Weights of a small image classifier.
Model: 2.2M parameters, arch resnext, activation prelu, depths [2, 4, 4], widths [192, 288, 432].
Training: soap at rate 0.0032, 5800 steps.
Rows from block 4 of a small image classifier, named by matrix and row number. Rows with one number belong to one channel. Each number is 500 + 50 x the weight over its row's rms, rounded and kept within 0 to 999. All counts start at 0. Numbers have three digits each.
After each channel's rows are labels from the 100 images, of 14976, where the channel reaches its highest value: "strongest on" is what is common among them; "peak on" is the class under the peak. Only what is clearly more common there than usual is listed. The data: simulated grey scan slices of phantoms with and without marks. In brackets: how many of the 100, against the usual share in percent.
# convs1: grouped (4 groups) 3x3 conv (model.blocks.4.convs.1.weight, 144x36x3x3, each kernel summed), inputs within the group 0-35
# convs2: expand pointwise conv (model.blocks.4.convs.2.weight, 288x144x1x1, transposed), outputs 0-71

convs1.75:491527525459444469441560499499468465601475516442488497582568492484383383542520503466471528465404459458520481
convs2.75:395462519471546514485427509548484529475494512518475548588495515442574586489508513491525495493488505441495644457542443482508599493549516484539525478454571487581531502474560537438496433673514523444488535512490457346453
strongest on: limb (100 vs 24.4)
peak on: organ (53 vs 14.4); soft tissue (47 vs 18.7)

convs1.143:486495489492473405547471520532451492589431572456495558486385515486469429504511514481536435466503535497549362
convs2.143:433417516517514515456537602520464427567525506511445517421539470433448505460471448517540540508501486547459595529457525522558536478477465472412504433461480466526510555568558464533508438466472517460643453500502396421489
strongest on: limb (98 vs 24.4)
peak on: soft tissue (66 vs 18.7)

convs1.28:538512498512505456491450605572577514531508505653478592495461502484528486436496562464439539426506522454528457
convs2.28:473517445514474433515511509465482506468463515507517561526531566488653560432512483480457559454454423524446498496512552503481437521442496444498487488441431434471666471490404418531451538530425484543505431572487445525473
strongest on: limb (97 vs 24.4)
peak on: organ (53 vs 14.4); bone (38 vs 3.7)

convs1.135:535445502520542547473449577545470462666496518483495456449484512398539481480428473474474409472523451543515523
convs2.135:463547503522541585490484566455554401564470502474516477481439505523444553598471494528440554455551446469413444492493408534575512407526441426493449418598433389470412469480510500485436528500436494446475462530541542500532
strongest on: limb (100 vs 24.4)
peak on: soft tissue (99 vs 18.7)

convs1.118:467502465533537576489572495560416518439409514615449540486491484519482422358535491493490461520490478493546492
convs2.118:527502462492422560527551482491472561500585498570517547482515433576463466471561549418498415413512600523447453464530630543507523499441551447446567622465492529514408522549561400587538530451587575483465581576501513548513
strongest on: belly (100 vs 25.4)
peak on: air (100 vs 56.8)

convs1.8:438581491560424509575488457483469487524546431498461515504515514559430516529490506515552478640431554582564517
convs2.8:547460446473504418525512429459465479462475443480513461537526496438488382490451542441407491505544542580465476504488541550548458517507503476551537499447451568455418503490438420516501544510483628521555446461580438490524
strongest on: belly (100 vs 25.4)
peak on: air (100 vs 56.8)

convs1.10:526584574508460512447523473510538555460492576655503507548410520465521426458496560466520517468519562529447526
convs2.10:488520548489456505526443526478538523534468458525479560456524494538482482467473513501498605469417473408479456435565460430367634506470493451519507550579588447437559582500571429511453511549532502583579483539530490557442
strongest on: limb (100 vs 24.4)
peak on: bone (86 vs 3.7)

convs1.36:503476558469455488529541582439527471473411582534600493473570469535557446465472488400505577511464463576482471
convs2.36:499546539478508495419527533473480604530430485527466458415554483488419505483477516544563521549576492519591388535541553499493461524605497536485444620553496492532459446497482526471508563465314491461496419460499496463511
strongest on: limb (100 vs 24.4)
peak on: organ (76 vs 14.4)

convs1.76:448546489478490550474512502483429525524479609539558500522421431567497418469552468454555585509444470504432405
convs2.76:542553481429530434585451438449483570524427467489426598506487487483406481599445482465517602521502440401481498469536494475477458523489395454470503518436497536375519492480472512503453572525491535421529518492552496538491
strongest on: limb (96 vs 24.4)
peak on: organ (55 vs 14.4)

convs1.114:451436596524463483475503506531606483589447468604568477466525488534527531548529551546555529535586480469561476
convs2.114:503487545449530507480542449562476480439467410541563510568540536501639435534455545549517474550462448536440485490481460573414529379513541532550484527507586469489560518460439550505424534476500466477531445470491383490481
strongest on: limb (100 vs 24.4); low contrast (54 vs 25.2)
peak on: organ (58 vs 14.4); soft tissue (42 vs 18.7)

convs1.133:518458490536497535471488472492341528547532495418484544552435571536504396496436438459430485477470457448490515
convs2.133:491524494515534501582457476483492517449462556488512510585488457516557467509572606596449402462490457472530401443467617450525512526502456523584479438469550561513377478524529556486550421452445492554406544536428503491498
strongest on: limb (100 vs 24.4)
peak on: soft tissue (72 vs 18.7)

convs1.119:457428458393487429507482437400479442484500474537491521526471440529385531519605514501487554456470511537443534
convs2.119:455515444544614422418566520507511473401514472538426471545535469536437492524492441534542569455432531508497456465454431526489483592566572493437524519515426503397416529547499438447547486436572454428534408479549527479464
strongest on: belly (100 vs 25.4)
peak on: air (100 vs 56.8)

convs1.115:558492453492505517491418485611463470516518550498594542522518454539541523607366563440510534479507498501522554
convs2.115:551502510524593531552560436525528406633497511496486537519506566473489560513551513562470443488494562465535440449461436424507619565584529405533473487463472493603455531568490439630517454456486478540478444531478486482572
strongest on: chest (78 vs 24.9)
peak on: organ (54 vs 14.4); lung or cavity (42 vs 6.1)

convs1.26:507479487544514484529486544513575559638538452457486657523457454439556485511505573480456516500562461491489508
convs2.26:563486472573534531470431518452525412529547467375515566489470543387519582499563484433446376568423453519494423488400466384454465508458454476546441468467499507533497495421540438550487512553483546460501545482527489503489
strongest on: limb (100 vs 24.4)
peak on: organ (88 vs 14.4)

convs1.125:498508612432540489526487516476566508467535527509588439521510366410554499524553483514546485472562474587491459
convs2.125:416459449496481555536547513586521562512496478405520582541517550553485447498484461483394436483540496454466470617516531490483529459428529495535458454511497569459563489498568539497541521416462470514508503459511558578511
strongest on: limb (79 vs 24.4)
peak on: organ (62 vs 14.4)

convs1.22:517473476569554476446490486527568565453451428548513476517515476540494523471471561446494381345473461476455502
convs2.22:483451551473458494420499513512562496423548433540493455480449401561524570500517515568425564509530461514437591493494402440523572398394493543507482518519531488438479455501541498566519468459531520502425454503511547628560
strongest on: limb (57 vs 24.4)
peak on: organ (62 vs 14.4); lung or cavity (31 vs 6.1)

convs1.0:504544497511532500421442526542467581432562449498559389487559528441508488509541578511420453489491443409453537
convs2.0:465483513453387492600495447538572471483609467541475432479473466624524497436420445479498483479485373474581573484458553389410554396499431414537408492482571501605521567548503479420422483554565559526437473517489655525540
strongest on: belly (100 vs 25.4)
peak on: air (99 vs 56.8)

convs1.67:493429404488496600490587453482573564537390496528553498525458530467539571581508525451436466499509496541465501
convs2.67:526494460506414503495611509505605496506474588499429574520505441510496484417487474528477577431454508452513577555507507469518488560576526522608584571400456533600568490471475578508549579501480629489446507464507590515476
strongest on: belly (100 vs 25.4)
peak on: air (100 vs 56.8)

convs1.27:465493419475416402464409506489462493470521415467545429484469420489525438455484550466546486426556481461427472
convs2.27:452500495542489601459499496515412452585532467464460450526508506514544559526457508482460504481501459428477503567467559583498481454404490477462538508629487445556473414420458518499546562588510505513507480352496526446528
strongest on: limb (94 vs 24.4)
peak on: organ (50 vs 14.4); soft tissue (44 vs 18.7)

convs1.79:660505525445568537553487514530443568504495485502525491540414503566486487523585492517510593537457443457492448
convs2.79:549522513469519414447558526461469548493436573485516402503481454555484444504474514567434419505437458622441480517526412455469431600437522509480479501492506516515477464405462476491478501455616573528520513416551526449506
strongest on: belly (100 vs 25.4)
peak on: soft tissue (92 vs 18.7)

convs1.129:553474482525504475478466540500391462595523536424498522526458481407576437457409541399512462537520518539514551
convs2.129:541524520605490529537539381598487485410529516547597507485547430562497525553475538514542528571495582428511418489503472454395468519414514563500523573596502484477554492444450575508386509595617518501496562517487452514591
strongest on: belly (87 vs 25.4)
peak on: air (87 vs 56.8)